From a checkpoint of a small model that predicts escape time at each pixel: 64-pixel images.
Rows from block 7, named by matrix and row number. Each number is 128 + 32 x the weight over its row's rms, rounded and kept within 0 to 255. All counts start at 0. Numbers have three digits each. After the name is the row's rms in percent of the matrix's.
# conv: 3x3 conv (model.decb.0.1.conv.weight, 128x128x3x3), inputs 96-107, a 3x3 kernel for each
conv.1 056:098100105102095101106104106071072073059064066048054059160151144158151139167156141127120123135136128140158169093116128085108115089112108146140142137132136135133135158141137156147142158145150117096092132132105148132102114113109097101098098094088078087097083086094091097103106109107107108104120117115139132131129120118121116111
conv.2 080:142141136141141136140137136170160175155147160160146160179183177179188177178181171136124125122117117120127141132134122146149132140133127153168163156173167146154154150154145148157148137142140099070069101086072110090083120125128106112119099095105133135126138140134123128126128137121138155142152167168048065065030061072043063081
conv.3 093:115114107126123118124120113095083072097085076104094088085089098077086095081087094172142125166144121149137119088072083092073084107083091109102103092085091087081090116114115114114116125121122128132143144160169145162172163162160148152160140139147173174172182187184186191191103104111093100110109107118051084081085120125116150143
conv.4 106:161158161156155160155155161137149144146162154144158152144136133154151148163162160092082096130123134182179174104105102102104103109112109088095109095107118101110116163166161163169163152158152117124107119122109100107092110113125098105120095103111084083087086082084082078081083096105077097110073093106177162147175163148176165150
conv.5 077:122115126114107116122114122127145129146171156131160148095104110112123126111122124108118129127141148146155143119119131112112126105112126135135132152152140149144132120128122129137130126134128120109082129110086137122104090113119095120130094116126134131145128122128134126127137146147123129134116121131120129115128139131111129121
conv.6 095:140139144137136143134133140066069082066074086074082095139115102136112097127110094092103093100104095097097097166155164163146154179159160154150146162159151155155143171150149161143142172158156145121110119091067086061030184145138186150142211185174072067069082078075096088087141159156160180172163182178133138106136142109108109081
conv.7 099:149144151137137142133136142196194193187185184185180182103111107141153139163166147110114140134149166167187201153143123139130114140125109177180178197197198214210201133150139145161146138146135211168144218172146210172152145179181148184192141165174107088106084058085091073098169172166161179170159162160149134139127122132151144168
conv.8 098:114117127107108116114107119144148149132135135125123121137144139136145138118127113102110113094106126079107122153149148157160158167169164160179164183206176159173149089112101093119109071097085132123126134114124114098109080107120081107117062094100133128136130131130129123128131139149109113125091100099147136116138149137131145145
conv.9 082:163152167146137152157150162106112116094102106091094100120120102159164134149145117074073095122138138148159161133135152122125142156151163151165143175184154139143118159145128145131110136115104181148133180163145161145133152166171158171179174173175081061072078055062093078090124151163112145159118133142161154131146151125152147134
conv.10 076:104121118125127132124124116113102111103107104104113113096107106104119113092110095104114109128117142122154174077101114102128135106138131163164164181195186175193188165136140141127119130116111134141147180127146179138141151139136160169153155175167158167168148165169136133169056027044095080089131155142123126134106112106090098084
conv.11 069:121112118119109116129121125103127133110134141106128139066091098074100105076092095067075091106116131122123124109110135104102126122116139159186176151177172126144144131141130137149134129136125095112079121157132121155125151182191147173187130147155140131145136127129141130134114137143080091100059064074145134143148144157164162167
conv.12 081:127136128138142137129134127169164172161158166169168175187176173182169164189179174125138140129139126119121120150148148143142137134132125122112121112102111114113117197177182185170172191175179181111059206126058193122064154153139133142130118126123114117130112107123125125132100098105119141140147169171120140118145166153130163165
conv.13 075:128118131115108124137127140163158157147143141141132140081068054091074061091081067163141107152119104101091087117108113122097104140108099099101081122134112102123111113137121134164142105128112040044055086089107124104117105106123127121132115123122111101101123114099126104100145126153137093131129092134056074106094127153127162162
conv.14 097:098102093102102100098099099131131136121121125120115123133140146139144146135135126110103094116121138137163198100095087094088082099091087175189186178192188163178169148156152152161158144150150195171186193159160196157159170170183160161174154155169138129115139135123141132127122122116086082076060064063096090096091088105108123137
conv.15 104:131132133136136138140141141082075063084081069082081072136145152143151153145152153085094112093113123105119131104092107114102115130117131148149155141142149142147150145141131137134123129128120084078093114115119125127129116128132117132140112128139100111119112117120109117112121134146110129136111130141137132137146142143169163167
conv.16 096:175174178174174175180181185151133135143121132167149154109110101125135121131141122193185204173164173198191196071077068086083066087084076122124125120122126132133136094098093099100097100103095119118108135151146105132126105110117082094112066078097155138142150129131162145135158150152170160160175169169166155161170131138177146175
conv.17 150:147149154152150154154152160137143142129136138118123122110112113115120124126132136116098103104087098095086096148144147157147150164153154139131130141134137148147148107099103098094101103102105126116116134128129141141135166155146161152141161159150126118124115110119125119126125117129137134140143138137116126124120129118107116120
conv.18 098:138140142139138143141141142159155160140141150143142150110093087092073074087074075195186165159125107114076064092091097111107108126119114148132143133116126136126130133120125112107110117106112082098127103078121141119160120113124122108118142127129147150164128130143145141144101094122105097137132135180119138091168162128146151149
conv.19 104:102109116108123115099111101104118117114122107114111116127140138138174150133161153075057064085128112149191153128106095093132125096094108130124134152147151154150166117123130126124116129120140180117101177163113112165090149189151138206194094149167120138144124143150146156163119097103129154123113111075151111158094130160115159202
conv.20 095:129127127110112119093101112145156162170179171179180175135141134131129123122122130149139134141149132111109146197229189156196154146150146162151132147146136130128143140121140131119125140124144145115127125157104106077070138148138145158144168165169144131120170169121169157146177163142166174125131123121199200199160192204228216162
conv.21 111:163152142139128145136127132101123097120151103124132122098118138108131152096110145150128107099177162097129176155062088151086077174108099117136123131145164107125154124132147099133130088084138230186123142132090219153162072093099129132162225183191163150143162158137160144179151142144062085135098071121130103124126058123216150153
conv.22 092:136142138148143147135139138100086103080068086099091094148146143151158130148143119217209242181193179159154122177164167173149159201180177132106119128118119136139126143117137126109122128124130208169151155089062117085049193177145165174143160157137162149158129127147161161172079104117057094092061058075180178162152162129133158116
conv.23 101:153145137132134138130126143120154127137154131133138098137143136147138131146129138203114109121116078125085042117098133113111136118060119149135137151123128141145136146153133118122131130150151213133189124165192146170214126181200103127162138160179149125133181136129189185129135149155111184162122165172095121086089186102169175130
conv.24 087:102077092075067071090078085137150145145164162137153138141111109118067081116089097152165133122084099122094099128096136106046065109070068131125134110098133127134151094093112076065098094089102144147151137052116191115141084051066089050060096081089104125128103120139113133126114084109112079120132125153135152135147176149151131140
conv.25 178:155155158154153155156154157117120118112116114104107104130140149135146155140152160123116119113106109117115113126123132127126132131130142146151152151153154157157161119113109115110106112107106165156161180173174193187186148148144144147144143145145157152156150146150154147154190191194189189194182184186124120126126123132128122124
conv.26 089:094083103095054095086071083123104136103076104118086119178175160166165150159157154154118148155132146126126112108076094090067107123116110131121125137125140148140158116098137106096119133113132152107160122068123130122151085076066088079082094076083108103119104103122127116144127122142132134157149121156116103153084088140198185143
conv.27 080:126143142135146145129128135150134163124122143140143161170183207166173205189212243123150175132119132132108137141136155123102120141138151119131133132147128130140138120110124113123132120124136135112143127114142166139160166157175149145155146164178108134096133170119083114078124112149100077115099095127153151176136139187176176171
conv.28 102:135138138116141158127142136154159177144156173164166168155139146158147155162152136168147143164133137144181143179143154146126166167147140127101103142126121147132134096086089107089084137110113084093195087062185111101221155155203204192223190180212176147140168125120170135143102103154114115208124151231191118106143114104148110101
conv.29 111:163156173163161171168176176163150152169159158154152146123139130134149139132149137147121104156118094187158126159151177147137159150152176130139122148164139134142130107109089110116094086101077035067066089142112160191164099111102105126116082099109184173174183174166171169163153155153171153139150149137105134128108141121135148132
conv.30 105:156154163162148152163151161186176167176172162162167159090089087090083076085079073158186193171182181155127134109144155145157135128149132154156157135137132130130117118094113102090109103098112137093129089030081129081121178151133165135119199171144119146130114147138106124131137124117156135129201176172118147147146130149126126123
conv.31 099:121124123115131124112117116130118124123118128126121124093093099088088088113110104112097113119081068155116087111085112103082107130112135137136150122116128143130141155144139142137133142136136084093096106104111143126127100107118075087100074085094094081090081076081101096091149148158167168181183187192055058067110116118097100133
conv.32 100:101096106094083101106099114135150153142155141154149152171173181173174183179172186165126092176153123178177192112120126103132129107128136109108099111117100100102106132095118118089105161126151150156195082058112081022060135106110134120112131132123065082072069119075071101098153118111130096108126111139186120143179162166184183138
conv.33 083:139125153128108130139117132118102119094084093096087102137142149129130150113119139094050079149111160179160204148136172125112165168140203117133141139145144124140143113121135099109113103104114104133162104108141158131146088107113110130133113150144177168179176172171189176184129128137103107137119134167070087116041119118072136143
conv.34 107:102097112120124140146163164131134115143159140117144114108107099115111100114121125012038050110147131106132129127150153122158121109129118118127115113126106121139120119105115118094106112093105191128168130100105179190168051077070120132126106110131143149137127124112093096089147177142160172131117131132162190127192203105137251161
conv.35 083:180177184167160169167164177121120116126123127127133131110111113113119126103119113114119122125114131131126126138163142155170160107152115146138160120113132145136137082077068083072069092086067125126104120114124097126116097105114088095110078094096131114132126107125149147146166159135157117095153108063151157178108111147136126134
conv.36 096:131132125135146141130145144131123125142139146146144141113111125094091102090090090173166164148148165127132153154169163147163162150148146142103133106066102115082124172137151143107120167132142118111106100126115058091096133094090140093088155110098116102097116113110117120120123132103130152112103136110192166151167145131142127117
conv.37 102:189197190183186182180174176139136134127121117127112113140123119138130127134137140201164179120106115129111111089061095110116124133111134115117079129120085102106087192190172191195180168175168118076090162149148154159145185169161153146153131131145121130146114121138134124135167142157168163172152146147116106104137137147136140141
conv.38 104:118123119123118106124114117113120106123133120115119116093107119105112121101105122145176089192162120154160188168148124115131124184162171110103131109117135129127132145126117126111111108109123244199144236126102080036041194149154187149144188154166099138162120150162173167164124152160160169181096125145151233115140084096058100152
conv.39 133:246243249237229242241236246129129127131129131135132133161173153167174162149154143146154157172184197189198204156143136159136136166155147097104104081083095074082087146152144137134132129126123142174160144175165124140139163166173154151155157161155132124132130120125141133134140150158134122132126113128145137146149127132132130138
conv.40 172:215218221219220224223224226114111110112110108115111110136133133136131132137132131137135148150145155155151153135142150147153164159164169106107106102105101096099097120116122113109112122116118150153168121108137122110135153148165145139156149148162148149142148155147145150145125120121117110117120116127183174164183176161167166148
conv.41 091:151151143143143142145142142142134138130116128140127143138125117145124110147122113149134127166128111154134131190178156170146141188164152126117115135121132153130142106103084113108076110090076128096136127069091162114111122102116126116132144136158061069049054066064067068083109123118112109125117091134128125160144134191150144132
conv.42 083:152127143144094117162125134161155159140132146141138143121116105119113109116118114100123098117138115139174154122111103119098094093107085095089088105098100106101096117104091119113111110111112125142155132161171125164181095092105093088103089085102161148152146132136138130126157127113158111102155123114161138127156112117168139130
conv.43 070:190190212173172198187190201127119099114111091099094074174167181181164180193179190207201173225223201199192169150122152137100138173142172084086119089079105112106137149142154128109117137115125097130138103101127161122159147138175173150175183177194098093096104105098123125123095082097093071100143126159097127103132171134126164118
conv.44 084:165155166160148160181169179118116129104111115104102102154130123160132121187159141225189167150102087097032042093074121105061087171130144116122110123133109108111084144122135123106116123105113098110136104094113155112140124108130122107114136130131120113115105106098107106099091093104119121123162162170097125078145163116121130134
conv.45 091:185165180173144168184173180159158154158132150147134135079089072112137117115127104106087114141162186164185199115121128160138143158160144135142144130123148133139141137134130147122132168142126084100082107138121095132108094089082064060078058048046181123135139078115148117137133148137136126105154132119082090093114110107143142124
conv.46 082:142150145146152149140148143154147149152147152169170173156138141146111117150122123167180163143134148121109141140142146141137127131130122120099109117097106114106110103076091080054077091069089123123136119072104149088106087044061114066067128098085152154157147151156144150153130118149129118151130139175169162154198179140150132116
conv.47 122:225224244214208234226222240160151147151143142154149145171172167166162157159160149165172173170170180160162173158144159158130147185163174109120107110113096101106088107106108097090091105093088146141153149127136162133127158151158151139148153150152144153152145157149146148146146145153138126143161149164108112091122122107105126097
conv.48 095:075109095089123113064085094154171153153168158147154135103105069098108060082084056118077115133148114089116081117140133100119139051087115157135126161143119170171156090111103089126119066104104126170166141157100124108118136146132099145140108125142116121130129107118118102091194152137163148143170134138084145086098135096154137117
conv.49 111:109117102128131116116121108132146148134150143133142146132121124124112115138124131097098136101097133105100150156170164133150147139141129146131149128122135139141146103076109101073096141113132202118142181091095177096090158156151139144149157162174119138121111139116106121104106132130097123122093109125134125119106126133096121107
conv.50 184:006006004009011009011009009147150149146150149146146144147151161149152164159162173152131120174162153176178176078076076062057055058053052161158164162155161182173177156165170156164169159167172147153155144146149142141147157153157157150150161157155133129124133130124130126121157142141145126119157136124110099107120109116138130138
conv.51 089:127124108124114102113106108089095089109112110126126131098113117114136137129141141077028057122128107189179176158128148141080117127077129091112104091103095078089071134136132109113124109106117109086073137158098128126067144176171116151175135156179106116134115118133127130128152197147136179119110118073102110096101095098149147170
conv.52 073:118122124120124122125128122137114139123095115151120141071078094084104110088105105165122123183161163181182180107105131121121136145131137107113091130156130099122096142137146143147156138145154117119140122112141145147162092120098129172146117147129109085113090061092098069098130112130124103121115089081140133157141130127134098118
conv.53 075:077073087065053065078065074097088098098086095108098107080084084103099108109108111140141110131115104102061060125115140130112129169159171102113126115119129121130132154153151155147148147139128114147126136147146163154141131127143149137137151151136106107111108104098105102089091082119105078112138126142187171170214176163169143152
conv.54 088:157127139160136149168160165128092093122086080130118104071114135069117147064107122077085066077092101071099116099110112109107142137146187136176157140183166128126124101124155114139160143153151098123135145158166138139126114147141115125139109101112159156131169177145155144143148173135152163116113125075121092115125120163140155154
conv.55 108:038081112057130154081142158108133128126139118126123106176192224174171197159158186152168094146173088130131080018082103079098112121117098151131129149119129127121138126140128129123106137131113157126167088071135127116168115116144156128141165126117133128123116115117103105097082098112054119127071100092253120096156147120126070131
conv.56 087:117111114108101107121117116188182173186180169181179179114135128138150141158157155119124139137151153146154140133115141114093107136116120122127113123132122132140131121114125125119129137130149149164180150146160184167180095124116118158149118152153103104123095096114118112127185168193172151183191177218162143158167136146159117145
conv.57 081:164164179160152165183164162112109116106115109118111138141154140143155132141142135171181197149168174139169141140159146153181137111116081100129116139181152137172125095110126103116118108115134173196199118102138149098154080133121116185154098155141135157183135155189155163187107066105083055108107086134142136108142119087086050101
conv.58 105:155157161173177175170192189176169170164165162152157151096103121087079089101091094145133110147131119110106112117129119120119111149153149124123109131132093104090066107079089077060069085075073179167161170118134200158175098095091114107098120107097162152150138146137132130130148167188128128152120130147145158118159191145131183137
conv.59 084:095096103090089095096090095096088098097085088111101106118121127122130132134133125146125146095083114099114126126149147124138111118089075150150136139150132132134129126125126128136129128128125136077041123081035148095023163181176149183189134157169113140131125151137109139128180148175112086123125089121124128128103124134104132139
conv.60 099:123125123131122118151138135129146158136155166119142154161180149168189157165158152173151173121165142147177127096123107160206173123149121118147103142164127130137111143143126137154136102125129175157145161148136127110114176218176166222175121143133067102112069099131072096110077069069092086091083078105171180149145140130163128158
conv.61 090:150161171143185193151183172133118111132119120122109099117136151138158159167165150085090088106131086111114045122077111108088127149138149105123135109105122119106109135157157143162162162169159168133135218154137219182191108128138100100122109078090155151181146117170163152173154168186121138177148139179139162181145162190156168190
conv.62 102:107133111141177134113138117113126126119133131117127137120115090117094079111091088100152202129147198145140202094086093073051092073082074192162171162108151185166179135107132118070097143099127195076078155058036134078091112106100092094093081106111139138143134112137159145148159142183187203233211236255092107123083097096108111113
conv.63 094:170164155163165155169170156143127127129115117121107112107119129112127138125137147154135120086079093077079095158138117151122102153121108061099114082114136100111123107121115120127121106115116140146147161183161182194180039059081057065078056049064127138132128136134124131130160149151185167159186165164171133131151124124169141155
conv.64 112:124101123144100106151121100130122157139116127129139138084090103078079080061078079168179191174185187116136130131120132120056070171090113148126110112126124086122147128134175149131141138154143120192215055207157072144122089096084109146078061123104161152111139188152117145156087144139148234092076149105113172168098217134152185140
conv.65 065:186188196184185192189187185121108125109098108120107122147137155136128156156156179126118115117088097129118133168152164162141145190154142079079074087102098083104115104113144097114134118120140120096136110097125142126132073083104099115138118142163128148139127146119098109100098106148052072136058077120192172164170187180178193166
conv.66 093:146150161131137142144144152132112145118115129140125129157159150140168148142144134183140155130107146077100156110126109081134090097099105120126118122137130098106102133115133142159139134140157168139156139137077121077088125127119114152137141145147149134127178154109190150129198150145151105109149071106180170154101140193190168141
conv.67 098:116115131120120128132129133123118124116113117119115120135132141127119135134134144170155128143107108120092101115120125117110105113113106130149148139147142136143135131142135137153143137145131145129081143143123181165140172172197166149173164166171141156155157170155149157145152148172142126150161154159117110151122124166135154177
conv.68 083:083085080087088083089088081150170155164192178140167157158135137149123124147129128161180177151161151132132110211188190189149165215187192132133141142135143145144141163162173154147165151151158178166181174135159180153163145133151150135145162152145177163154178161154187179168119148133138167146112137124143123120162141135142141140
conv.69 084:096097090089091092075082083126117096120126111118139103193163161153122132148137139169183177144155180127149156091111111106125128127130127139137118155147128147143121148148154125127156139150158121122107134076125135103165133102104131098105156137127147145130140140139116119115146128116093102114139176158111141129120164116110153067
conv.70 095:083084086083079090085092097126152132146182166129153146121126109123130119104113107082072098113123158175195205067083097069082110072102109139148127141154138132146131127139139120121137132138152152155186130086126109090116109095083119095088135107099156123161135089139177133165143172146123147135079090079176156122161141108108096087
conv.71 109:128127126126125126129127128156169159167179171149160156172177167173173169156161161114138130139157162133156156143160136161182162145176160105101082121117094114112096134135136144138139131134135116167176084129161085106149114112104136134112134137117182176175182177171183175173215197168218187167192185173114102132088089117101094109
conv.72 101:146150150150152152149151150088087086079084084075079084145137130130120121126122124167188188156167176140150161100105097113114106111119102137133130131126121130128122114117126111114124119120127146138146127105135144139159137124133136115123148135131119137127128145134126139129163156152171156154175167159133130150125113132106109122
conv.73 099:106124141104131140123130129155167163136145153142142143220171170217161172194163162099097059101082074079063082094095123114065132107095090116131123104111117091103106123144134109116126120124120166166171163177227116138154156092162143035120144082115156165159183187158149186156162217207164214242159169168137109185127086138089091146
conv.74 119:169165165167165163162161162158162159164167161162164158132133141129128138136137153106104109111110121134125138108103100105099095108097101101099091102101096102103105131127132126121127136132135189165175156135135160142140126130133120125133131138150186189177189192178189185174116122129106117127121133143124129129119132140131144146
conv.75 095:147131145133126131138144139126120148114103142153153179201204182222213177222189183110129135134222181143163157124174188170223194160165150099110100082078093081073092126124104129125115121110117115116112097164120150176171013062024067095073127110093159152145164156156147155151159155149124141148152164170122145071112119050150115063
conv.76 104:115116112120122119122123115145150154142150153153153165122121115129132113139127114115083119115112120156168145137145138156173154152145128133146132154166153155160138085093093101106091108101099150130158126116128126114136148181173161206202176194206163169167144144167162157175188186176172203193156148151192175161183183173196176177
conv.77 086:150132134137131124146135142125096097129104113163138129130140141128110103109115125136220210090113111068038064138175153188188135127156137111096086148108081147122108117126122128127121125127121050116116063139123092150158093072062117092089123138140153128095196189134167183149172146137163130145134156184157144132154163154155158134
conv.78 106:103090092100093099096106110155148143149147161136142156124123128120111119131130115106162128174177135142154125130136157103128189132224182110131149134144162149131118136151149135138145136146118135157144156097119121087107158131147170131154178158151120151125139170172157170154094144092140121088113079024183184132201114151128113174
conv.79 091:135118135128139148137141147101113129096115135108122144079078087091089084112096104120040049088087089119103093106089127126177146128094105081092093100122123135139104162156118165150138148142161107088098046071087160180229118179163178217203198191190140163189119110184165158167146117179069093158120128206091123099100164105130146146
conv.80 085:034022039025020029032026036107114106110121115100109105100093095098083096097090102109082089128092114161141156081059073061029049077042058204194199203188201205196205062065074047048066071066075110096105095035077130080099063040051077045058105082085119117118122124122139136134134123144117099127134116141107100097115106097106103110
conv.81 106:125063047152116057165151113123121133139145156125141140150135094144151130135140142100069164093079172130078148129131097182237156139155121107143145118136150117115111139145106122145129106120120175130165121075076172205180087105116081095149086083122126137180131119142120108115112171190090141147082136108158174143137166098104151084
conv.82 139:169172169173176173171174171139135134139137136142143143149134127140122116138122118125145133110126116088098095192186181195187179199191183067067066066069068065069068111112112114118118113119120154148139144132128135123125107106099119116106121118108170164167166162165167164167114107117106100112113109120161160144162168156153162158
conv.83 120:129118135125120138140140154096099094100102097094093090129128137131121129140130138184195184190196183164169160092068077088054062095060049148152164145144166156165179082097114096103124120126139141140161129112136128115135165166167171164163170165158083088089092094098099104102091101124078080110084078110098098098115120114109124117
conv.84 100:111103107113090100111088101115147138117143149097121139151147141153147137155153157119089098154129093188155092179168140213155152174137125134145124134110107140118116132135141110106123113112126130171139161204163155188155172189185168191202184186203112114107094099131102107127134108074121141095121126094101140156139130150157158177
conv.85 087:135143148135147160134148161087097103091095102101100106191175171175151148171156156194168157171135121146126096187147149169123137181148156114110123109100109093085098134143132145151134129138119164159114174151120165149128130122102134116093107091067130119132123109127154132136088070075099065077127100120136152175128145190126148181
conv.86 096:135140145129138145126137143167158154166158154177172168169160155169154154172164163130120090136121095135125108150148150126124139126133142103110107104110104096103092153149157143143152145147156158140118149118110161134131150143143164150149160152145150139144152141138157149145126114102127109111118100096179178178187175173194191185
conv.87 095:096094108091093106101105118133129126120110115113111114116112107112091094103078084206214185172163145131093109095141124130173149107147132172187183182191185183180179074079073075082083071077078115126130093113145106113140149138147173140142182153141134107101120110106118117119174133143154092105164120138105080098123081090091062091
conv.88 074:045044061041033058057054073118122115115122117113116108131114098119109093110105092120110143115126142114139138135112140115065109148095113210203194190169182165163169080060057068042047070053053128079082136067047152100069130119118125123131137133144097101098082082085092090092132139142123136140121118143096084093081089103109130117
conv.89 083:156163159166164163161166154170192198184203200191206196163162163153154163157157172154182183174196180169187169078123098088130097049094054133105115106086100119111121158128154140115140165144167217218198197165163183162171089104112093114117094105115170167166162168176175183187175155145174173165183182169190192150222207158185187143
conv.90 089:126112121125111114121111117149160153152165162136145144128113108128101100139127128178154152180146148159143132163139154178120132168120109124121130109098119124128138074073076080069081112108107139137158131105141160152187151158164158158162163176174106105102109100106118109113070070112083097132130129144088109122097135134110143147
conv.91 113:141154155100126136040036075140144145123141141130145132119123146106123157101125154105107081085049061104091086119122114133142144127116140118132124108130115127159140110101099133130131125140143132082108179154168137165167101130155081097101136158147123155157098102112160122116089135123162160132180189143137091127171122140146089088
conv.92 091:172174166162170170149160167115122114118125119133129126130175184141171170138147174065066145136176139163174154105119131111137136118133137081094078097094076092090083118116125130120127128131155134098064115108039125101065102148123104157139117140139113131120114143138150162134131113064087100051031031037092091097081114117119110133
conv.93 079:179197176197220191180193175132140139137150137125132128147151154143146149150155157185202195152144158156141149133146124153172128133137114066062060069076066074076071154159161153161160152157162180175179153141173162157169133133138114123127107119133135167143145191162139171143147145127163188172162194168137155132101162152090132126
conv.94 109:157165167160167171159167167137141138140147142135142140164154155160145149168157165140169133128146119096109093124127118125119107122113092063073082066073082067076085161156165158155160158152160166156135158133122159130126144144142162156146160155143124124128122124129123123129054050062060055067070066074182182173183187179169176168
conv.95 113:156149091160138057144092043136132140126141153119116140136149151135145151132147138092121186146138221109137239175164137105057079126140112143122113132127150100123155111126130105124128112135123096125140148099130126129154164112116109060096122095114134136134119107118100112148093096139071068178137112120082138132119178102170140079
conv.96 105:148108147104015098141085133129132121107105106092101096051070061057116099052110086133120100135148110108162099143110127133068116147136139140157140150173152134163144143134115129136118128138113036084073111226174103215154110129115107132131073096086144155150150178167155165171147187172164183141156157133101106138123105156119162127
conv.97 097:114116118121122120121121120140131149128116133144134151126141141142160159148167159071068083090087107114119145149149135157162147143157147132139126135146128137145128149149135152157142148153139122133121128146131149158141143143140133138138132141141179182176182179171182181177128113107121109102141142127141127143116098120096089117
conv.98 084:143135138136135135141137141066081073082097083067083069127134134129133133125128131118131116116125114110108093135133131139141139143142147129140134141153143137145135105120118111121118107117111086117128046079116041066102065077075075085083075082082154147155139140145127125130096098101097096101096103107140132122125131131127127135
conv.99 089:105103114104103117105105117126137144124138147105122132156157171158160174165172179152145135138122126154137131080064104056050111072084125120126144129132134133133133152155161152155160154162161113129133123116127130132138148143150147129134134120119144131144143131141150141157152150153159143148166156150120092114121073101089077091
conv.100 125:137132136128124132135132137050062070054062067061068068133138138142149149145152153062072084073080089079088089151149163144144160150151163141148140147156151145156150091095091097103096094099093113114099113113101109112100104125115119144135105127120125120141113103125131121139104112126093096120101103124147141154146139144148132125
conv.101 130:115108112112105109122117120085084084080082081081085088131151149144161154141151140069071078093098098104111108128113131115104128138133154163169159166173162156162150117117109122123113115118108109122125127128128132129124134150148136157155121140141131123126122117120130130134109109103091088086084082083113101110104098109118109112
conv.102 070:124109126109091109126109125063086075075097085056079067088111111103131135094122127125125115139141131133137118139132141127115128123112126172178168183186180188193184118124118123130124119125120095124107138186192154203209111141145136170175127165171118106116104093099108096102131128132118109119104104110068059091077078105129131133
conv.103 078:103118107112150119099114096138122136135121131152136152156166174165171175171179190154177196142144160142123142080086055090130060058056047118104105104106096113099107140121134136110119152127141114126110114126132108126120101112109088108107096109123187190179186204185167174156175172157131161161127157137072112077059162120068108114
conv.104 098:110098110108093098116106118069079077073095083055074062126115107110092088112108110134145138110108127097077117112097125098088098098103138122127096141160120113124093151122102127124109101107101093072002076083028117115061105118098102122108093114118100114106086124113062085089115087104113085098125127119081119082097131110115136133
conv.105 090:114122113115119118133122132109106112100098112116107111031060079028067078026047049130110114135134106094094071107111084108112091112107105121142158115137147119141146097091071087075062089081064166137145147115147121087108133145159117130137137137125129128164109108153131141163118139157092123149114114109084088071144098092059057104
conv.106 114:108094109093079098110092111126112114118106108131116116140182196163205209173206206111104113136164155162198200143115131098062097116078111124156142145174155130156137135141131136139126125129119081106141112144150095120115065095100067095106062085094150119139122089107139109125143166154135154140127134133101078124104088145146126160
conv.107 087:098104096103113100097102095151136137140126127151133136145149156144144148146141147144133139124119124117108126094081080104099084123115105120128135123130136121127129129130140126129137132135141095093120113102110135126135140146154133143151137143155118133124116132121102114108128110118115111126134127149140136114104112094138119111
conv.108 070:134138133139144140136140137182170184163151165177164181126132128141148141139148138207191183198183182190182189145149139154161151146157149141136128140136128133132128137132128130129123125123120180163165172172169160163165192185181176168167175169169179186177163171160142146143166159152160169165144169174138148152122139150137142135
conv.109 091:108105108107110094101099092081069086085081087090087101144165155149183170148179174126099084131140110125131118081088073103123080092083074142153131152174138122138128160141123163151130150150150061064106035082113061088135107123103084118094090102094144128144144145148149149160095099107099136117104137117149136125096153120117144135
conv.110 087:128129134123130132131134137057086084074102095060082075100117119116135135113131132049057082077096117109125134067066082050070081044062084146154156148160164144152156110109103118116113120122119116123111118121106093094088118146135111145138088113117111115122110112123115117123077088083069092085041061050139158140111147120120110093
conv.111 079:086098084092107095080092090088122098106142120079106084102127124121149155091128134089070068133118138159156180110133115131159133113130104112119115126132138123141136141155160154163177156176184088110126080048093073075117135128106143129101111101078185190181188164179202182177142131058128139071110123066173191172152147102102091118
conv.112 104:031046032032063047019041035111106106112111106103109113175167182166155164186165181169140178132116114162117134090078042065073045058055044178159191153131159192160201167135153135114123135113146133106109128163106122144114153162157145158156161165172071068060077080062069066068130141154155166180143149167054042086019031091125124107
conv.113 075:097086114080068093102091116150145131151151136144148141133124121128120128120130132097106104113131161147169189156144179117111127123106130135137133141142134125132115122129134111123129121117115148128077129090054138123072103096093116097106112115105155170145181203165150171146131133142067066085065063079120146136113140140128165156
conv.114 106:147134152130120137136128146140111124131122128123126151091115080097117082074073048171143168128111121126111117137103077103146112093123126115107124118117138132121144127113102133116087101089095149128174117147122166115113069123124113174145081118131134123147171152146168161184213122105255122085198076112183113107127058110170130134
conv.115 118:159154158144137145150139142169162165163157158172169174107106092116119104103098090066088085092116101096114105093097094089090086096083085068084060099116094074087072106111112117127122117120125208191210188181185204182179121119106132138125136132120137144140144154149138145152108125122088109109077091099160159167141153168150150154
conv.116 146:166163164162157159165160162164161161162159160169166167100109101113121113111120112087090093118119119134141134156146147153140144157148149094105093111124114099115104073082072082094083072083074169164158164166156149156147100112112108123124096113115128133149127129143131132143098107097092096084072075063184171164178163155178166152
conv.117 074:144131141131117127148135136203182192171151169172160180064090112076103119084107118099082064119096082176172167097086127089078104122105117117124135126127129137139134127118122109098102117104116126116127136119121141123109119110116089092107085090105158141152136119128162149159095090125074078115074089112096115100126141141159173178
conv.118 137:103106102102102102095104101110103107104095103105100106149149140159159144154149136093085118113111119131123131083091089081094085065080074139133124136132126127125118126118120126124125124127129165146138170169129192181149124122115111115115112107109092102104096102107091101106100097083099101089099092088102105108095095098125109101
conv.119 110:112113112114103113094106114115127122106110102124119115100091077096096076106091071172152127147156123118133133107142158117141171130160190158144123149119100142122127108125154113124124133126147149133121165184147138147131193143084156136070142119078165141143142103100150124136098085071074100093064111125135131104146173137120161107
conv.120 092:145144139158149148142126129153137175128124147124124142108099118092072112111122143106145153145073133132114127128132136087043102123083115136123135125122151131135163083085122093084118124118126112128130150067096133064064112072062128120065076122077147130141122120124126124139061050108103093122141149179145115153170146112127110112
conv.121 136:129133124129132124121122113045038039045035035044031037139137141140135138148145147169169190165154168168159167175169167168169171174175173126117110120114109125122118156154164155152161165161171153158171159169180157174176144144142139141140134135136112122123118125126123126121170171162155169166137152156103077088100069083104088097
conv.122 087:100117119103095120107113112121118113114093106117107104131163175138199193138173162117041079158139129189224183139160122143167166127149127122128141135144141151158151117109114121116112127121128090045043068089043030063009104132120078125135075081103108085097082054080095077107120131090124117074108062054102080126111107152148168137
conv.123 102:069118137027129167046100143124143158108129155133134141106107122078082121062073124097172135081160160095137134124168098126169114209187104135134143142135153131126131149159146149132125139130114189128108148061103159085147084127187111141183148177182155114086137098100156102073090123098086145122107165137142077142177157178146076173